Weights of a small image classifier: 6.43M parameters, patch size [2, 2].
Rows from block 2 of a small image classifier, named by matrix and row number. Rows with one number belong to one neuron. Each number is 500 + 50 x the weight over its row's rms, rounded and kept within 0 to 999. All counts start at 0. Numbers have three digits each. After the name is the row's rms in percent of the matrix's.
After each neuron's rows are labels from the 100 images, of 14976, where the neuron reaches its largest size: "strongest on" is what is common among them. Only what is clearly more common there than usual is listed. The data: gratings and oriented noise at many angles and scales. In brackets: how many of the 100, against the usual share in percent.
# gate: MLP gate (model.blocks.2.mlp.gate.weight, 576x192), inputs 64-127
# fc1: MLP up (model.blocks.2.mlp.fc1.weight, 576x192), inputs 64-127
# fc2: MLP down (model.blocks.2.mlp.fc2.weight, 192x576, transposed), outputs 64-127

gate.86 156:619441499461463465453417457360534560529397523506545525525468518504498553508498460542492521558472481578462502560606433478470466478509494474426532484443489501429490478480532559558494540492562427
fc1.86 152:516478486505540490504536491510533656431502509434565445450469514494504565594508510433526532462544473557389454485492545554494517462441586516406517518446549501623526518558553486524530519499491559
fc2.86 150:506455561559568535439504451517524561569446438486538427427551548507488476491530557535400450436494596481469492380481536487522507460494480518537469503575513573424441508551531486451493445543476464
strongest on: coloured (78 vs 49.8); scale: fine (43 vs 20.1); stripes at 0 degrees (37 vs 8.5); stripes at 15 degrees (34 vs 8.1)

gate.59 121:451475479567534403565570578419567564548670508476481576445564581498530548559490399451480528477494509515501448468424504527532591481564434513381476467449516503519398517612543518461481587400552528
fc1.59 090:469543507528539451601577540488521556500591541459529577453582576476517542501503459476437563446492552530478473538458522545500511544570516511482554478493487523486373614608503534507539566487505496
fc2.59 090:400506486425543471549543453396483546484528510490490604449495551525517527549458489495492461544446489404488493471408515500494509483556454582466491525479538534531416555601502554558534588420575551
strongest on: very fine (72 vs 19.7); stripes at 0 degrees (45 vs 8.5); stripes at 90 degrees (33 vs 8.4)

gate.451 012:410512502556559420445449500512428502521502434485502443520487452569526541562517529498497588463487498591467455595418587466473531596437564483347599464512454549511499547448514499473470454418522456
fc1.451 013:430523481524551535496530514575439504458424465477457498450420527475474445572493516540455455441460507420456451436436465441510394542469562588463551414540501459504533457453420517472496462550480431
fc2.451 011:590441509529551483434545499388575528509509491541521604555522519552478496503572483505532528531477575497462558533440536530583498449516470472471515559465484515447448450476594422502480515494516477
strongest on: stripes at 45 degrees (72 vs 8.7); very fine (55 vs 19.7); square grating (46 vs 16.6)

gate.123 156:473523567425561461439518486552607459526555477530543553451548466588504474555432555512455432447458421511567551507500494444469492447554492497542511569452502535523519443502553500482530508472459465
fc1.123 157:586461528468561496349536562510581494542519525420552547462550519481448471506511513479609466560518556465546520458608473477534555438549517443448517490508505525620523427504508553553566468512547473
fc2.123 178:497466503488506437526483529459473489473461500472502470518559578522542445470479592451501424555597484516525526468487527514512568480498489446574553479405554522472556533494440533514565472468442440
strongest on: stripes at 90 degrees (52 vs 8.4); dashes (50 vs 16.9); square grating (38 vs 16.6)

gate.241 012:456446543482457535478509501487524597566528466436519607485408532531428464481498523516464424488548442475499483484463546510492451480536565433529481396550518483476406468614554442455499397432648454
fc1.241 012:448452581615417463554464525513543602518492474444514514426505478486431541463435514489495508536472470415544509472557501532502491535542606511563449499546508462525498403545468482535598510491524448
fc2.241 014:535476501525448514502451619540544536513490543396452421457499476508464547474521434504471436466422465444475524421537466475555491490490382511532515461499468521523521502512545544478472580522476516
strongest on: medium (69 vs 20); square grating (49 vs 16.6); stripes at 75 degrees (47 vs 8.4)

gate.280 083:532554508434464492469537478524499548552485456529501542634418503525502489578517459451444523544489421458537460494466550531437484502471481454465351432465545518497509454580414575485474398542512534
fc1.280 087:460485507551599458489476470494524539461563441505516511540557508510601613512549527480552545495535521539450468551511461566496510548517455483503541518473502556481395524589556487518496559519484525
fc2.280 094:426559445389600509479448458506513446502534516521532526539512537486506497488477506501569450417524567544495439536559447547511479512460543525501547533579541425440452524529542487521471500516545613
strongest on: stripes at 90 degrees (76 vs 8.4); very fine (48 vs 19.7); fine (47 vs 20.1)

gate.134 160:496573485505530447513421542568454425422492498535547465502421576497509486512474404471471594518478543469568393426502515479606461541538480542477577403445392568494417494553486523449501513531540538
fc1.134 173:502533513517511461570459492529522431442545469545481440501376508483588390549431476497504498423569453375524545508544603548577546424483430550426637437433473478524428469518510484507489541497553433
fc2.134 154:545481451493499403460507495490471550415524483508490501473597502607482409530556510533440519497513555485481569536527630529409492518482528460444574524441521425455402478485526489502471457532488461
strongest on: stripes at 90 degrees (57 vs 8.4)

gate.188 024:521540507443487570497549528476463507341490518454382565482525441520492502480475449496430525519511438486485540518497506479431571583543525513470406494493504493544436463486441519518495452408449553
fc1.188 026:511464498446463531420558506428465542479545429593461534475598499509496540396531419555560579481480434511562526490531552474526578509474572440531380532520530519496411553695434488476468505472455374
fc2.188 025:504500507509540502468561441533411486444516539523498498475522524540549484486437571578493563503467507549555508532482524495506522486419563579551393550503483385541494590485505535440452536540445445
strongest on: stripes at 120 degrees (78 vs 8); very fine (69 vs 19.7); square grating (40 vs 16.6)

gate.261 157:491559547616549439442545502501473443537463513520554438546533434501465533559492553520676501440469507523469450536487498441504526443543511513472542535462570537552394511473477546441497441434435557
fc1.261 161:605547570598519595493464469428432512489535518464551474562624421483520574423476512548559453506433492613532500495487512518540516523493493565467517473501518439562461598393489405479583550504407548
fc2.261 153:556548413426480462562466542468486547449582530458524498458516476511498465619452640394457496396524541491431450536526467499542527564493527473518423536502480515461552499525490473525476392494511548
strongest on: stripes at 45 degrees (93 vs 8.7); square grating (44 vs 16.6)

gate.105 102:591573487515487470580495439438471507433550455381535511487481454492515505542564460459461435468499454507529493462571470507526516497539428505546479513432438582589515512463585533464376459494497455
fc1.105 100:540593509503534597483473496542479533529410571614535525500467496528500562512564513482454474581559526456555503486542411527476460439542528481552503454557369497455594434534503421468414431589488461
fc2.105 101:477495467590507449515536646398561484428524510553548588528483542491524513448428463461512501502341482558485469502530528464571563472500484480508549506527470475522484519471551562580568483526441442
strongest on: square grating (56 vs 16.6); very fine (47 vs 19.7); stripes at 90 degrees (32 vs 8.4)

gate.496 126:513519487496482559563486446419500537509470546475514497552468597501455491529573555616451480479462588562470442493545440532409483514502596507544582532382498425545643400579512434486460503466507541
fc1.496 102:520537462446549446452489506502458537423580456535522492532591476447546452400453441403465546465514477462473582594527559499513459533490476558529465427559386493559365532517575576550441465499576434
fc2.496 094:433474451451495477457422503586448560523424510526555549474519449540510465434458562515447514440618469446487470559463611516482516465533396551474501488560480543531450525480464489564490455526419480
strongest on: stripes at 135 degrees (58 vs 8.6); fine (49 vs 20.1); square grating (46 vs 16.6)

gate.553 169:521467528494495595445448455494458467535486430548515544428470480492421541494569544446568582456440503494414579544466457592512499446511471451489500526438493539495397466458555590508520453444603490
fc1.553 170:407411497470482450426506557497562456525485517527516481522602474554490361574435500488501499527467510461574463482536615415497556566546451421528518511401499519449449453534524501491490514516521561
fc2.553 148:467601505518497546520556523467448543538526486479524474464447512465614626475484463589476565470544516523493513479526358544465528481493420416555435490521495513473500498547422525521575482476520540
strongest on: medium (63 vs 20); square grating (46 vs 16.6); stripes at 90 degrees (39 vs 8.4)

gate.504 150:473417504462397529530541482549448463532547387478493625483484544475489452544481539538491476459499505365410511537475426534393497431460486558461404500503567474535513436517459490403487458481509499
fc1.504 161:505523394532571432496470505503610488500468536463518431542538525493546487501433578495465480506563488558593454585515528627519503526467484360527490443500573582510416491429535528409454526463503383
fc2.504 158:541466465509513538460473551356498589456436453458512548527423446468474493403540504519364387430516588516500472524438412474534451423512439411587539436547482502496606554464508534536585549491498448
strongest on: fine (87 vs 20.1); stripes at 45 degrees (43 vs 8.7); square grating (43 vs 16.6)

gate.322 019:537487487510417547459561503462555518488422541481506467541463539479471568541449516374447393406527615526438407443553477456469418470546550495493435422513577537409437499494518500517528525538504403
fc1.322 017:531469498485447600397465467489431502563526588535553504456460501430504523586401489500487528471527500420447581534578445486446488529514519462407467462374544511547587483571403477545388541527486521
fc2.322 018:447554420511567490467482515435593558452484572504468530534550485518464467520476490535544527562520511474527550450472477448538617512605456510500552575475514488536550576466590529567495534484516537
strongest on: very fine (84 vs 19.7); stripes at 0 degrees (56 vs 8.5); square grating (46 vs 16.6)

gate.126 055:557412493443488522482536538482482495526513416457577545415537418457516494444559538480490563420511514565549515536451529480523487549512618449636504551571503504433488557469497490465472532512540570
fc1.126 057:552484499567489554443560504548514520495461370596480562502536524552552472444456531490556501539573473425514507442485453493461453557518494501553374395538498500571507481573480540465511525556552586
fc2.126 068:548468524518538419439505469460546456472551483430519563514483541479547470499579558506499482492437550393516486540474485522491516473536402550543439496515535574490523556502493510474472522481434465
strongest on: stripes at 120 degrees (87 vs 8); fine (47 vs 20.1); dashes (37 vs 16.9)

gate.229 131:528533513544526439489486481537500491535555480559496465557435471518503472455708537479524434483464499454468510580525508571522504528557424499549467521562485517429463457544566455478445494462545536
fc1.229 144:506464452526523419477430581623586496524491438511471481530526404481518559483529517495573538463478442523454574592523579524500498434556425462442436446539486456552421497455541495533463446442522547
fc2.229 157:507435543512536403510543549493552471496483464572509507438450529500461537447503485512513496527536547451507506557532516492515543511549479411433441490512528469505459538398548562554457499468494596
strongest on: coloured (100 vs 49.8); very fine (87 vs 19.7); kind: square grating (44 vs 16.6); stripes at 30 degrees (35 vs 8.1)

gate.209 178:519374531450519500511576474477545572452512552431521442510527597451472462593574513564497575531505563422477601483419465486526449451499447510499588567685476489540548476473549495469448567619581450
fc1.209 169:451519456591575417450497438508414476485432482551534529543498465504449535599477560552472426617509483620521440489467500559418487581530574441514532530463463522483459471505391410505592550424419538
fc2.209 169:481491534528507381522518469411480519562455515540535519477434486470476458555581500534448558421477529397476537512472446498563449494503495465359355491613528546548499469459548530500427515549526475
strongest on: square grating (60 vs 16.6); stripes at 15 degrees (55 vs 8.1); stripes at 0 degrees (25 vs 8.5)

gate.64 024:425525479452445495374511509494591443502511490468433489446446477548465434518516525486563539490432449556520483449482597549494530430561546528516475436530407535535522530488557622573435550613489495
fc1.64 018:519531612493519484583500508519533580349462496544445433541568573473490522494524516524372483469470468519542506598550474509502354552544486448541430515537429460574563446591485506424528572465565507
fc2.64 023:468526541570482509477574610533555497505472503402534577465518531505470484468505456530479594483476472439590539359513543546492410426512539456462479452433497541549529506493508507456573427494561465
strongest on: coloured (94 vs 49.8); very fine (80 vs 19.7); stripes at 75 degrees (39 vs 8.4); kind: square grating (39 vs 16.6)

gate.333 017:564411484594506398503475519447504494424513404527494474482491522489549451485469485369564530568559583493526512538429537441495466442503469562543488449478371536562472502564563541566635503520570494
fc1.333 016:476476502503490562533508590589539536499517595453540456527558577514564430454494537480477526512531460496556450559469437515526524548516492531454621505471610487488554465531475447441455504504435536
fc2.333 015:439414533606490420526460512441526381576537488574534471554483526537504484548492553484465480553439595457553518543507510447499369515510456497519500463477455543445521500476525523494544467490552519
strongest on: stripes at 0 degrees (68 vs 8.5); fine (65 vs 20.1); square grating (60 vs 16.6)

gate.231 112:564533515555498573540420520404456538492497428456523528547499489454551506608523547413524394495467505444482450511425494533493565538569560470433456463575591480416576468520496476533429518576507514
fc1.231 124:600543536531517443532508511469492606551472501470463458525567491540449570521531576537515529449534473481550507547502419514557487465439483481429393423540480510582459454528487425364457506528496431
fc2.231 120:440533476445597554471512484526570585523477605523521486461610528538451580442447503591460540513550421453454475566453503553568539426453477516495498509524474533416443602524402445538493549488483479
strongest on: stripes at 60 degrees (68 vs 8.3); medium (68 vs 20); square grating (47 vs 16.6)

gate.40 129:583446594474508564379485378549523552496495418564418500436525499562493399422394476484538525507551400488515583444521438487591464498607551532472467472484454560554502572444484548443450462420487519
fc1.40 134:531503549474479516479557548465485559498443496447444566568487497449491464501462501576455537498545506457463502543483415446497515508425455453448527559512442609641530526498427574485468584543434521
fc2.40 131:543542461499494579561535502450510439549466435539553537508415498494540523486451506426489514431523517450479456485578397493552558439529552413468440508476465440497513492536509527455473528508510456
strongest on: very fine (81 vs 19.7); square grating (49 vs 16.6)

gate.307 013:477498514457442478551528546488489561453511466496535551471501520532476514523585427531487441512509487562453420536547420415536569487538510471602463488442428543455460437477481465495436391517412523
fc1.307 014:507469484446623520422505493477477511502472544563567507503537537432540562528602518526491458471540491442528541517435472446472484441468479480439400561562509466519429620486482382396464548473514468
fc2.307 014:536495500516631438435448448502433528489462540500473606472555574484410509403478494524511511508549593500544459436522484565530552491508542425578470555514588459467469481442475488436447548462500451
strongest on: square grating (53 vs 16.6); very fine (51 vs 19.7); stripes at 45 degrees (25 vs 8.7)

gate.515 011:605526470545505524518537550523447494574403490604469447576447463495493498525591469591535508435536493605556459472492524561565474431490520497482492494522591491481491507556436574524505515517477516
fc1.515 010:517509587514489574496512416577429468413557599505512566536484500499468482559435540498467537542416559531494597515513435594524501486431513582475489495482493560467543420555526465496421528552409538
fc2.515 011:466513391488531474500456483497426427509518466556394506383446552496519528425442534471536504484446450519469452508475409501451472533531492451509499587542501483431540367498522476538417531501465463
strongest on: stripes at 45 degrees (64 vs 8.7); fine (54 vs 20.1); square grating (47 vs 16.6)

gate.18 018:562474463532513415494450486514529563509540499471499506514429553548479574466528443500503527603471552452512545463559563483538459541449546441545592449372546527475591383471539512612522536471486507
fc1.18 016:523414532538502562522530427558465482432485538509412505450515480531582493566484562487519465469577506488509544495513480550428463556394571423476413418562582491544448534447583356496494469484561583
fc2.18 018:422518587455578605473499430436431487589446551523542472544557432427446427479470561480479368436571517506471468567497488460617572508505441503478470485527519457458529490522538485449496450549460483
strongest on: fine (56 vs 20.1); square grating (50 vs 16.6); stripes at 0 degrees (44 vs 8.5)

gate.371 012:466485466496456527536471523410511529512480421514538556457398591534505477495495541538454423512416486477430457436468443494452501489458457484515506531442519548490476496515473542532596435550439443
fc1.371 010:633454460505618450512474554452469497606474508398525554580582538504465497492469505481550594529475402501489505526561600517520458537566517477514481451491507510520605446461526507539540517582545497
fc2.371 012:449477426547441504463488478440405446518496503601420549527525454512416416369536509474488572568501568424507455536528424540502471529477464560506518452464520500519457478519505489482476485483513568
strongest on: coloured (95 vs 49.8); fine (54 vs 20.1); stripes at 30 degrees (42 vs 8.1); angle: stripes at 45 degrees (32 vs 8.7)

gate.175 036:470464534405477516468585564439617573408483457467432564446502576492446542507543582517526496546562483484518506470465481482527472476541548474563545605580418511499450562453456463507460558498454515
fc1.175 035:449481504440517448532513483579502469505541517487556443528549413494452396433489544587554585549532538399496510494515548436513554615549557453480623567499476466417544539583569488386615488464525590
fc2.175 042:549426520569453517488473559503495474499447518522410469538525517512494460466488546492499472497492536556505489566477493465506524478446430444439470419561489447546450547421507497479472526447561620
strongest on: stripes at 135 degrees (58 vs 8.6); square grating (49 vs 16.6); stripes at 120 degrees (38 vs 8)

gate.474 150:557609411488485565545481432497506583579473466483503507487589498585446394537423550508466460436564510516470473535540527507588437512431496496495473472670546547500517498479416504451473615529494508
fc1.474 114:510553481540548515583456551461506453499620506472516552443378486425471465566522453454502457499507589494444484551484522496509495586407454431476459454393474504520501490478479517460535584516604446
fc2.474 122:599390479516512461497473507516521508548478473420461454569439556509541466536547573460525374573482363552525482506524499480553546537495542471522532417413521512487495558520520532480468420485580483
strongest on: very fine (100 vs 19.7); stripes at 30 degrees (75 vs 8.1); square grating (39 vs 16.6)

gate.165 027:453516512409550582388479505486497514531512460460538511549639510503450452596446440488469492351474547483486563560372523529491477559471483495553481499600622543436414522425395451472390454471511507
fc1.165 021:507450541604456475560570566522597519451480601539425513449495469469577490431469508485519514596537470519599485432462427522471441461471487492473579506441400498566593449538547566517574491467496560
fc2.165 022:421519450390480525360425534391456529464479507472550550563549456455473472600506401513497474452495446400508532557417482428556553551440472515534473516534557427512442483501522463507396502574544492
strongest on: coloured (100 vs 49.8); scale: fine (56 vs 20.1); stripes at 75 degrees (53 vs 8.4); stripes at 90 degrees (47 vs 8.4)

gate.567 100:491402555508562486498570564600536540491485515432577517479462526482435487457507467491509463550479550582559417477439484505493564477469440450445416445624568479617556536494593541424478526507551544
fc1.567 098:514519583455492440442476523482587456526598464516544541588504621478481527485463525465582447543561560527484470490551545456503524610563491509493458409568458507455488485427511515489550524398536444
fc2.567 107:468403419426482531454444529497518494535442486544468576596470498601493430565465525485469482439567513524453540498517543531478396411511609489502485435445509489409529509529468639556571526579553548
strongest on: fine (53 vs 20.1); square grating (44 vs 16.6); stripes at 15 degrees (38 vs 8.1)

gate.271 117:562457510506333496497428475598471470478481471474561495455463547541431600482544449502561467521550559519486552545528498579467433423529560447435594605539492432456517516467458463581552531498477552
fc1.271 114:509426572588464479494534428439452420512518549481524471503447527517528625444453503508481442578630453504480497511515515492444440440463481467504565556553489592458537472506519487557606482579458494
fc2.271 118:439567547433547504564449510484510493389460497408434570451443505418540518531457509493478476498380428519492466487485524503481397486481467482459489527488552472448470545476541496511432444427506498
strongest on: coloured (99 vs 49.8); very fine (72 vs 19.7); square grating (47 vs 16.6)

gate.279 021:447519451588505522373503506511463462430508505563512447543468541507543531584419453507515506527510442448593519587585513511543477400477501411418507483508487505454497488588500493451490523427484463
fc1.279 021:514493628502498500482527407520443585493530530518535540572544516510551482550529510468450518446597471512507539569512440430553501453487551588526427558499460505499454575487466399493504450579486511
fc2.279 024:453564499507530562467458520516474581455535560603582496450559488421535498574454468516523591565596391533532528510462508454597474521553509425437427575523473479486499564524572399521507541571545512
strongest on: fine (82 vs 20.1); stripes at 45 degrees (65 vs 8.7); square grating (44 vs 16.6)

gate.157 167:460571452520476440549428579414519439402484535555559512464503449562548559488407526519485500461466522499542420512504498549609519469528472601440487545520452418584410570508508476471426537498542481
fc1.157 179:486581436472532473534526489484515476558448603542598492488493433490480554542430510481473608425486524475466543511468574537552477505463416552554506526500468451486361539522452518432465544427458580
fc2.157 168:462583471475453481451508512521546466462510496446522503541524523486458438518543550511481518316534476469476465550488643587552491455516431575488586522392511500511506502482467415470492391524505514
strongest on: stripes at 90 degrees (52 vs 8.4); very fine (42 vs 19.7)

gate.488 095:475456481400476586526583518503543525461530541465466496568492381489531467522444443520460525385514508488546463459404504405505576554497454508455440468493433438432409474505486434590524563509511481
fc1.488 100:476475396549520464584375568470602484459440548491502415443409601518500400451493472458525519620509533522544481502529466386554485513387459481492523566512503513550533466478513570523562486467580483
fc2.488 117:450506410514473498483521552457412563491480473508467351481423441491531442487559457510479568412522568528507561575476461542539454531570467571458506528530486413521543543461511466494575463488531493
strongest on: medium (68 vs 20); square grating (60 vs 16.6); stripes at 30 degrees (39 vs 8.1)

gate.96 009:493546413562571419596507459551423465515538560417546488493564604538569411510412540480471512446490489437481484525551421577503479447445475468510573418521578462532451460484503495442509502455542519
fc1.96 009:451553530511471554424498461576563465571496555431417570536503437501559560541572592460504535469490453556542537472451500502505499454535418436551456520483447500484492536402568439573548547481482569
fc2.96 007:585450542567481439519486483542428517528461506583460479584537518427455562443539435591462559529552500512497563552485563394511626464465437576513469566453455444515537521522446522447536410534566460
strongest on: fine (50 vs 20.1); square grating (46 vs 16.6); stripes at 60 degrees (29 vs 8.3)

gate.184 157:552456540525521489449454465530561554549518454506517597411431527389600502543506626476468503574593506549568502508529508507515547518464496391478551554547488544482535515485604529496507541583569461
fc1.184 145:529491503484437448542453507568443501556411543515542483501528555540519549518528529513372568523551435495463501463591450575465493499542495448499453449483388517568532432437466504487510476411524367
fc2.184 164:497526515514487530506499543531511531522498521556471468489480459412494489515498463597501623572485525488454490572482424455491483485526546549634496482479406510451499457619472551478466476504532439
strongest on: medium (56 vs 20); square grating (49 vs 16.6); stripes at 0 degrees (40 vs 8.5)

gate.446 010:536431499524418556576571515449548462554472517539476475458537485485467484530517438375494567523518482473550539455553434547553521537518565560502455489462493570523492507427445538521522539554447514
fc1.446 009:458533534557499476473537444568520556552490521454596527469432497567529512460460485489441550459477500429546517549534474529553406556557471640563540538536510507503424463433503563537474406541524517
fc2.446 008:496414423491465567488632481414555428558448440562414506424427449481539531541491497456475495494491470484480453507578458505524527558501499511474509429419459509623382459495431510511505484513534464
strongest on: stripes at 150 degrees (60 vs 8.4); fine (50 vs 20.1); square grating (46 vs 16.6)

gate.104 143:470520565424548406453466593587544564413549517412496513502502458467541500490472536421537476447516595494518539517414523478521486493538481452507432449552553543492432486415504432517375588492480452
fc1.104 096:501537470544424631534547333409432529550476436554489451534407542532465499496488431529479556548478429480515487485595471543513543525503535550510547527537499496508564514567485564463630501504482505
fc2.104 115:559511485534514620507545448414488581515456536542378541530449501541446508459538525581465416520443429520549536488447439531478508509522530487478490473487486487527593524563444537483564476472573583
strongest on: stripes at 0 degrees (74 vs 8.5); very fine (66 vs 19.7)

gate.550 024:550438512502497592492541500533497478428462530479455488510528527492488421558486570437480483479484486527487514526445536492484465555525492490517606520560456498477561531500586438562460589498559505
fc1.550 024:567432458507515554565498533406583502473552458546523535488494450435477586427545424517436579547559506429488488487538555416572457495519516478570414430494526444537455444512463501562519443446545531
fc2.550 023:480488522517577415422526440504391574495409491461459521482481564402491456518609573450540502441499413469602453586458398532434500438444474466487509561457560582528478511564480492539464454489435529
strongest on: stripes at 0 degrees (62 vs 8.5); very fine (60 vs 19.7); stripes at 165 degrees (34 vs 8.3)

gate.284 016:470522520489530556442526420474509482464502485515423455482543523474451554654613416506529437448435524416577523457509454486539438403576525548462493459652479523428459457445530569479471524515495501
fc1.284 012:472535555490536586459469536557540581539461475461442574539515553472457555497470458508614440517475488456528555548552579547500435506489587529458490487661491535453496489505467494455499502439450487
fc2.284 014:436482548552489482529531581529454529522497496601541428535541509560584468402432532531462562513531507544438459549445493431486604536483431498478478641388442504594548554519485495484546482530499490
strongest on: stripes at 165 degrees (55 vs 8.3); square grating (50 vs 16.6); fine (47 vs 20.1)

gate.332 019:474531516522417426585433554522509420576445538502472447499500578476497442524522567495560460549365447509537519494486462567442497468420520589434497470542623509573496517444526556509470515489537464
fc1.332 015:382542458568601488462438477463466518433561493561495455533517491515512504509424513521441493542523464512497441528535579515515437628543504461466475509466398470438570463506490463495503523459483461
fc2.332 017:482472501508476535503536473568484515509439491511532481503567582453485494416476483509499551578456494428419434514485489472453445531432514497515562554417541482467463392409522569466390569454511572
strongest on: very fine (95 vs 19.7); coloured (94 vs 49.8); stripes at 60 degrees (69 vs 8.3); kind: square grating (36 vs 16.6)

gate.202 028:520433541473529476449543508491458474470541530567566452508536587421535477451540418532403467471529458528563529505494574576565496569438495515554542471440492491502520431557488495516559479529577492
fc1.202 031:536463463541445528576569575452482459478543472467441585489410531496535479456598477540522574642435470487415485492422514606445479400558561498502539498505531499389678499530578509560555417465544535
fc2.202 033:498479616618520554610436532470460514512541496363515390539481524460485531377510562415466473545444567547394475516530516403443552504488499521539455495547463526402601537499478519566545445476479500
strongest on: stripes at 60 degrees (88 vs 8.3); very fine (59 vs 19.7); square grating (45 vs 16.6)

gate.267 009:482568474579459512594499516560536523478432516544542466525478549517547512528425508437439483542533500568565488527507397458539542536493525459446504497494559518471483511471575496487503471445513494
fc1.267 010:450510540470461561491503427530537590498540516521605440574581576533432510507511575512525534408452480460537558469442486487506574550537475517436488497498408484465576539562514487425504499493485530
fc2.267 008:476504429460532532514372433447564440542420396478487424461455504545570525468434517500478508503488519431563454501427479491478626506530470426517515449440646544483517526499536387516497614448488469
strongest on: square grating (50 vs 16.6); fine (49 vs 20.1); stripes at 75 degrees (28 vs 8.4)

gate.478 034:464538525500484563584434609526474508519534488527441536429528513549400431551480418446513558469476520495523522516500475437508558444574450478653333468439455521611465456502536421533479480510432502
fc1.478 038:497557515463482545511496470515528484448452478508495552490632517515511477548507504544440536466467457470483508518588475511553498398436462405598527491507445454554445570591408460488495554595502535
fc2.478 037:433537437457437467464431537473534520521467506596531501466469555523516514482459525496417464481483511403538497588511468503453504513530432464533495570472423498548498513552542452521448606566612484
strongest on: square grating (55 vs 16.6); stripes at 0 degrees (47 vs 8.5); stripes at 60 degrees (28 vs 8.3)

gate.436 052:436573525561570576493529479600485464531434566439535520529431538457478544566488559510477502501495473528585553488550444484433494520485417566424464481514426525492515405509537491541456451536609503
fc1.436 060:566576507570440461528466520457556505501565498502487487428656513547578437575571555477580514429426470515512533580540522524501533482566577581485492498441573415444460530505549517508522477439528549
fc2.436 055:519545365497510482465492548556457336441423495517544505515417452499459538476472438427468568469602537522500508511448488516524477496546480466464482519540465508459521515414444468562482488598471518
strongest on: coloured (87 vs 49.8); very fine (71 vs 19.7); stripes at 90 degrees (59 vs 8.4); kind: square grating (42 vs 16.6)

gate.45 045:567454505477506481472536481426520472560497441476489439465578457516413541505475517511470518421437519462603563398533478467458535514490481470405483570496506436465535530470525508554414551477466453
fc1.45 045:446539551554437589534504557474474450449483449410573536522473471506504557435483536558512545583449423503487496464497471498475495520529472549512563547485565451458512545421571521449472459602557521
fc2.45 056:458503518565483474497523456522432442529499515470536443508569607490658446472472546507550644572493513547497581444481546527472460480528513442515497547568421500433480480464518528511553388490462467
strongest on: stripes at 15 degrees (50 vs 8.1); stripes at 0 degrees (44 vs 8.5); sine grating (44 vs 16.6)

gate.458 010:587547563520452555590482429539438460401538561537541465421552483557448500421519487492441532543528600491488509493415504526566495529570488518476499504513497544473411516545510531454555552478546505
fc1.458 009:558509541510550534494508547460537496535538490502493501499460390431590511518517412508527487560535542409551501485489456453572488484507498628477444491490462484548477443528553581413554455469523391
fc2.458 008:506511522528494493521535508530568534576418498476450515621417490376544584485486560506547461433462454496446489567473503525567476482410532474533538512510557431492593562472501509509536428547472546
strongest on: stripes at 135 degrees (57 vs 8.6); fine (57 vs 20.1); square grating (52 vs 16.6)

gate.227 018:567499445494582587392529499480560545540487512501419565448663517468486413536424516444467496409463470388464527510486524451480527466482426572546430452644417555491395529490475567496530479543511497
fc1.227 012:587501428554558509522473523471467474499599430427436565535565454471475456477527451454507531444424448350500564473481532558532449524470441515466390477574470488418443454461490560481558547475512483
fc2.227 012:488457455485575515496542432454531540520521545474369531560570525407515454503513561460478466459454426363541549605541504479459493513438437589563474420546429596502452500411498551533471427522567509
strongest on: very fine (71 vs 19.7); stripes at 0 degrees (54 vs 8.5); square grating (38 vs 16.6)

gate.511 025:446486500486544620422524457432543520464514501500453506523490537554519476526543571455530457446494491539472509488532541571433457479440472464576405509610644546537518478501369459401489500503431395
fc1.511 023:565420539451454480482497462421446516500438493444588420457509545566635486461537403417453515438458565506619505496520472527471599449497508517557521566409548462468494515442513469444495554470521565
fc2.511 025:497542554467563575536442499473508568459495524452423529559584525477533424460462471485459393454537479547437534530432442445531490481451483549455404468574616510488489519508484524508496440512488501
strongest on: stripes at 15 degrees (60 vs 8.1); very fine (50 vs 19.7); stripes at 30 degrees (37 vs 8.1)

gate.522 054:506515512549501447585485557407494554477565515518456515379557492554521469576489515510443576515441467543551416495482481545525564520504540595492489570385454525510501498535637517458578533530505472
fc1.522 041:482438487420461519373528449549523431470454487490489577577464568425491554427461500448523474475528545471516515555487514417565472459532467473535529529564518438516525445406498565539430455512444508
fc2.522 049:421457510510404513492449349607511436425444482501504551546456527487462498506542450515473542555456510492460547551493536450529460431510492531493466369504472439498478434586397508479473429454495474
strongest on: sine grating (39 vs 16.6); stripes at 30 degrees (32 vs 8.1); stripes at 45 degrees (28 vs 8.7)

gate.344 057:570375564511486445529482518572535479502503527469569511486472453510455557502508519522490540565454414524437491427439460404402445455493413539509500471576550480440473524537469588534461491518497542
fc1.344 047:528367561499518482504499576529548517495517430420529520487506455516496547419567460502428506509452457505487505416463502480365384435459367620468463525545497538462476520513514530550525586518499458
fc2.344 055:435438536475446472459526564540587466588482488467561503498470468495579522490601484608481454509428530490382531459481509437531518473503477519553544492508523528508487493451514543532546492482588503
strongest on: stripes at 15 degrees (50 vs 8.1); stripes at 0 degrees (45 vs 8.5); sine grating (44 vs 16.6)

gate.48 035:508488555519476525527454522520434456425410451500561568510445570515407573489476504588460519574488453539479527447582472475510531542508513588446565519395464536470678493454492578466578486387490513
fc1.48 027:520423518501507495551453538500552522460464480504536576487505560510397589531467520461426499492413469443520494437558487447471505521443511571446536535448472545451677538474559556464549461428592577
fc2.48 031:539450529492502528542487470450486447345477481503387564500476527477514555519457481503478540537474502525490508431581472481494539526486571531450598523473584624428581499367500520443530461415465499
strongest on: stripes at 45 degrees (67 vs 8.7); square grating (52 vs 16.6); fine (42 vs 20.1)

gate.559 015:500447476522504436562513556570454490510559503527516581509473517514439513514504552402595518494495635589487506518460519537570478485532486506429510445532476377501481550550465535441420443541453505
fc1.559 011:503538553557574512493478501505437542557499458468492533447454451447441484470523449431526451551518580484441506427464472507488429522456461446462508562546451429408536460507436478513469586446543478
fc2.559 013:449504496499493497534540541482452446538518532529544562496476464490481497487506544419559558455553526504473501507509465538632511536485433510502472412491495455530455485525459538500436501558431476
strongest on: very fine (66 vs 19.7); stripes at 75 degrees (52 vs 8.4); square grating (41 vs 16.6)

gate.258 017:587407525481437557550440462540484470453439438450528553498570483473445519515484485560556538491502554439515478444456440560460468379479545580502450495526498526567449556527502429458526497541608454
fc1.258 015:527465513405457454479603522501512536389519460448561535498489464490476482539414532511541519514492564395487538461495459594571465427488588513492427496553437529603550522526543437490531551514501452
fc2.258 018:424482526505484495471465474499517489530457519532477642447559454588555469567444498552530505514474507488543501508485550531583538569424530429484522486438452486517456431462523448628552441469456443
strongest on: stripes at 135 degrees (85 vs 8.6); fine (56 vs 20.1); square grating (53 vs 16.6)

gate.573 024:548554490526521571462520521460570520507557487475485464549524509502496573482608443517409593465511474481467538549581607446591555513539509563437490580560524594429480455555444461505511471461425434
fc1.573 027:554518512495480553497495455442527529508423473469448537457516370459470454513435507584525460524538431437517497467456443488537501488406467529513373419570432536525493525437466473421395412531578479
fc2.573 028:418522497438536494507531535496495571420554491408463480531517578475494559468575447480541642548534509538505497529547524478487455483515477503562505548478524447548561430566520488525578518520563481
strongest on: square grating (53 vs 16.6); stripes at 30 degrees (50 vs 8.1); stripes at 0 degrees (32 vs 8.5)

gate.315 174:504563434449492550472541454520483503462501453585406559489418476556471549470505526523404545569491470597536505543434476443480463426474426537552472505420502489517517483490429528432424520458475510
fc1.315 183:509466471499431572465535541530566507501474528503537617515634433530411492552524425487525528477524531495560496503441442509514465541604399526552487529584499488591483479573437552486423483392499530
fc2.315 152:491489524494494455483525492565510466421559523515493485491507402480464509468519458511550581416497504514457555497500441443454521499502443533428285489497472515501419494454560518573468493465508498
strongest on: stripes at 150 degrees (54 vs 8.4)